From a checkpoint of a small masked image model: trained on drawn small creatures on textured ground.
Rows from block 5, named by matrix and row number. Rows with one number belong to one neuron. Each number is 50 + 15 x the weight over its row's rms, rounded and kept within 0 to 99. All counts start at 0. After the name is the row's rms in percent of the matrix's.
# fc1: MLP up (model.blocks.5.mlp.fc1.weight, 1152x384), inputs 192-287
# fc2: MLP down (model.blocks.5.mlp.fc2.weight, 384x1152, transposed), outputs 192-287
fc1.517 083:54 40 58 56 45 46 17 54 75 52 51 35 64 46 49 54 70 45 40 40 55 41 67 62 48 55 62 50 60 53 68 11 54 24 33 40 46 49 47 60 50 41 56 54 54 73 56 44 44 73 73 49 61 30 76 93 49 47 45 60 61 70 42 33 61 63 44 71 45 74 57 52 43 44 59 52 59 39 28 54 41 67 40 46 57 33 39 40 62 65 52 58 56 51 88 35
fc2.517 096:50 60 45 52 44 48 71 55 27 38 41 60 59 54 56 45 69 52 53 63 53 41 43 76 44 36 64 55 65 57 74 76 37 38 42 55 67 47 44 52 37 64 50 55 65 78 52 61 47 39 35 59 57 62 38 24 44 50 50 74 60 69 36 65 26 53 47 57 46 43 36 73 43 70 54 36 31 21 41 64 56 36 70 46 35 49 85 71 43 46 52 46 32 45 39 83
fc1.518 100:61 62 42 46 60 41 37 66 14 60 40 35 55 68 48 46 36 26 75 61 27 29 50 46 55 56 33 65 56 39 36 55 27 37 46 22 59 75 19 57 42 43 56 36 49 47 47 71 65 43 64 72 64 61 48 33 54 53 71 56 58 28 47 60 42 44 43 22 33 44 40 50 48 39 30 63 35 47 44 41 50 58 55 68 50 61 43 51 67 38 36 70 27 43 40 39
fc2.518 097:63 55 42 47 48 64 31 43 64 65 44 36 47 46 19 59 35 65 36 36 53 18 69 62 50 53 59 29 66 25 28 42 45 61 55 25 50 50 57 55 68 53 57 34 45 66 38 51 39 46 63 68 65 25 39 85 48 34 69 33 34 23 60 52 68 67 43 59 58 54 59 33 50 61 47 49 40 78 55 36 35 76 78 54 66 32 34 48 56 29 70 90 64 60 45 67
fc1.519 111:18 46 42 57 64 45 67 49 92 92 51 54 44 61 39 57 46 47 56 47 61 54 44 42 53 35 54 40 68 39 48 13 57 54 51 73 81 66 37 43 58 41 64 45 62 37 38 39 55 87 60 42 50 54 35 52 67 44 62 43 43 63 43 64 85 37 45 44 58 37 13 56 65 59 66 62 36 56 48 55 69 44 46 34 32 45 61 64 35 33 27 45 48 28 43 61
fc2.519 102:58 67 54 53 64 38 46 45 60 51 34 58 34 58 68 49 42 29 51 64 66 51 69 77 43 42 49 52 66 28 29 62 54 60 49 59 49 30 63 47 65 33 50 42 41 36 78 59 38 54 40 63 53 26 41 56 36 57 47 32 52 57 42 47 48 47 34 53 52 48 42 41 75 59 59 48 60 67 41 16 69 52 44 28 43 43 76 52 45 60 19 63 34 41 49 83
fc1.520 102:62 51 54 47 43 34 57 59 56 57 54 44 50 51 48 48 15 61 45 70 53 60 03 44 42 51 51 40 52 57 49 56 50 44 46 63 52 37 32 42 38 22 38 69 42 45 48 60 37 41 38 52 58 58 62 44 79 60 63 69 60 61 98 50 53 78 45 44 67 54 57 56 64 31 42 44 53 51 40 59 62 82 09 38 42 39 50 51 43 63 31 59 34 40 57 52
fc2.520 111:57 56 47 36 56 37 53 54 41 56 41 55 25 47 74 65 62 52 45 31 67 53 54 50 48 32 52 83 51 44 64 46 60 62 53 58 08 50 78 46 55 46 72 70 46 50 36 49 53 43 67 45 44 50 59 55 37 56 64 62 35 42 40 49 50 44 58 45 48 56 51 62 56 48 50 30 49 56 51 79 42 44 43 54 45 59 41 38 24 41 35 59 59 10 43 51
fc1.521 092:43 53 46 31 14 38 25 48 53 50 56 49 53 40 65 25 75 17 71 54 48 58 45 62 34 56 28 40 58 50 42 69 62 50 56 60 68 62 54 98 58 33 48 82 55 40 86 51 53 48 40 33 52 47 56 60 29 26 44 46 51 50 58 51 40 49 54 48 63 44 47 36 56 56 65 75 24 48 43 36 52 37 29 58 53 59 47 40 78 77 46 77 37 85 48 68
fc2.521 097:41 62 51 41 46 72 56 51 75 66 59 42 65 63 61 38 89 61 71 51 64 63 40 49 42 54 60 51 73 65 63 66 49 40 62 35 41 46 63 64 21 44 69 83 48 67 75 48 40 63 62 35 47 38 69 58 42 24 34 34 46 72 51 59 60 65 41 48 58 45 60 35 46 39 36 41 45 45 49 72 60 58 51 44 59 38 45 32 32 69 38 65 90 51 62 86
fc1.522 106:59 39 49 29 32 37 40 69 52 51 72 35 76 47 50 55 34 45 82 34 49 41 68 76 73 30 46 37 50 48 81 38 28 72 66 53 51 58 59 56 50 59 44 65 38 39 36 70 58 70 55 46 73 54 78 42 37 27 48 25 27 45 39 64 56 46 23 39 45 24 58 55 40 30 55 59 64 61 66 46 47 52 41 33 42 14 61 70 56 34 52 43 56 52 40 53
fc2.522 106:40 64 33 36 63 70 37 45 47 39 42 26 74 43 47 64 40 34 38 51 60 46 79 39 68 72 52 48 50 53 65 64 51 41 38 60 34 43 44 00 77 51 54 56 48 27 86 69 54 19 78 59 42 33 60 43 45 79 46 56 61 79 59 50 58 47 42 49 51 76 38 49 51 48 82 47 52 56 62 83 41 70 40 23 51 56 53 37 93 28 41 31 63 86 39 72
fc1.523 101:87 62 57 89 50 44 75 47 36 50 48 37 41 28 52 42 12 26 43 54 38 67 67 55 39 45 55 75 51 54 49 56 51 60 33 27 76 59 57 63 27 60 51 36 18 74 42 37 58 54 64 16 36 58 63 43 37 70 54 24 47 38 60 42 40 49 63 42 57 56 61 33 66 48 25 46 66 61 47 64 62 65 65 54 45 76 57 43 55 46 59 46 24 66 60 64
fc2.523 103:48 59 40 63 50 38 49 52 32 19 44 46 47 23 53 63 21 30 70 47 56 61 48 92 57 38 47 25 63 24 56 49 26 65 50 46 40 64 50 22 54 55 44 51 59 27 67 60 50 36 55 75 84 49 69 55 55 35 38 74 53 53 59 44 44 63 45 54 33 43 55 51 75 58 77 41 49 73 52 22 76 63 36 49 42 39 54 61 53 59 76 44 33 36 48 11
fc1.524 104:12 45 46 67 55 51 27 58 54 66 56 56 38 44 38 63 82 55 41 19 64 31 60 54 41 37 27 34 57 58 60 59 62 62 47 56 57 61 34 31 84 67 35 58 55 49 38 52 38 60 35 50 40 47 57 48 41 35 32 44 80 35 27 93 45 37 60 47 03 36 36 36 62 68 52 48 56 60 54 25 74 35 54 54 44 63 44 14 65 52 62 39 67 67 59 38
fc2.524 102:41 23 52 33 57 54 47 48 78 37 55 53 27 31 20 00 51 34 52 64 60 86 40 50 83 42 65 63 39 74 47 34 70 53 60 29 77 41 73 49 85 47 64 39 58 51 60 55 59 20 33 35 46 51 43 31 36 66 48 55 53 41 55 44 65 63 49 41 28 54 57 91 63 44 53 69 48 50 46 42 76 35 66 88 33 54 56 69 47 60 36 54 79 47 60 39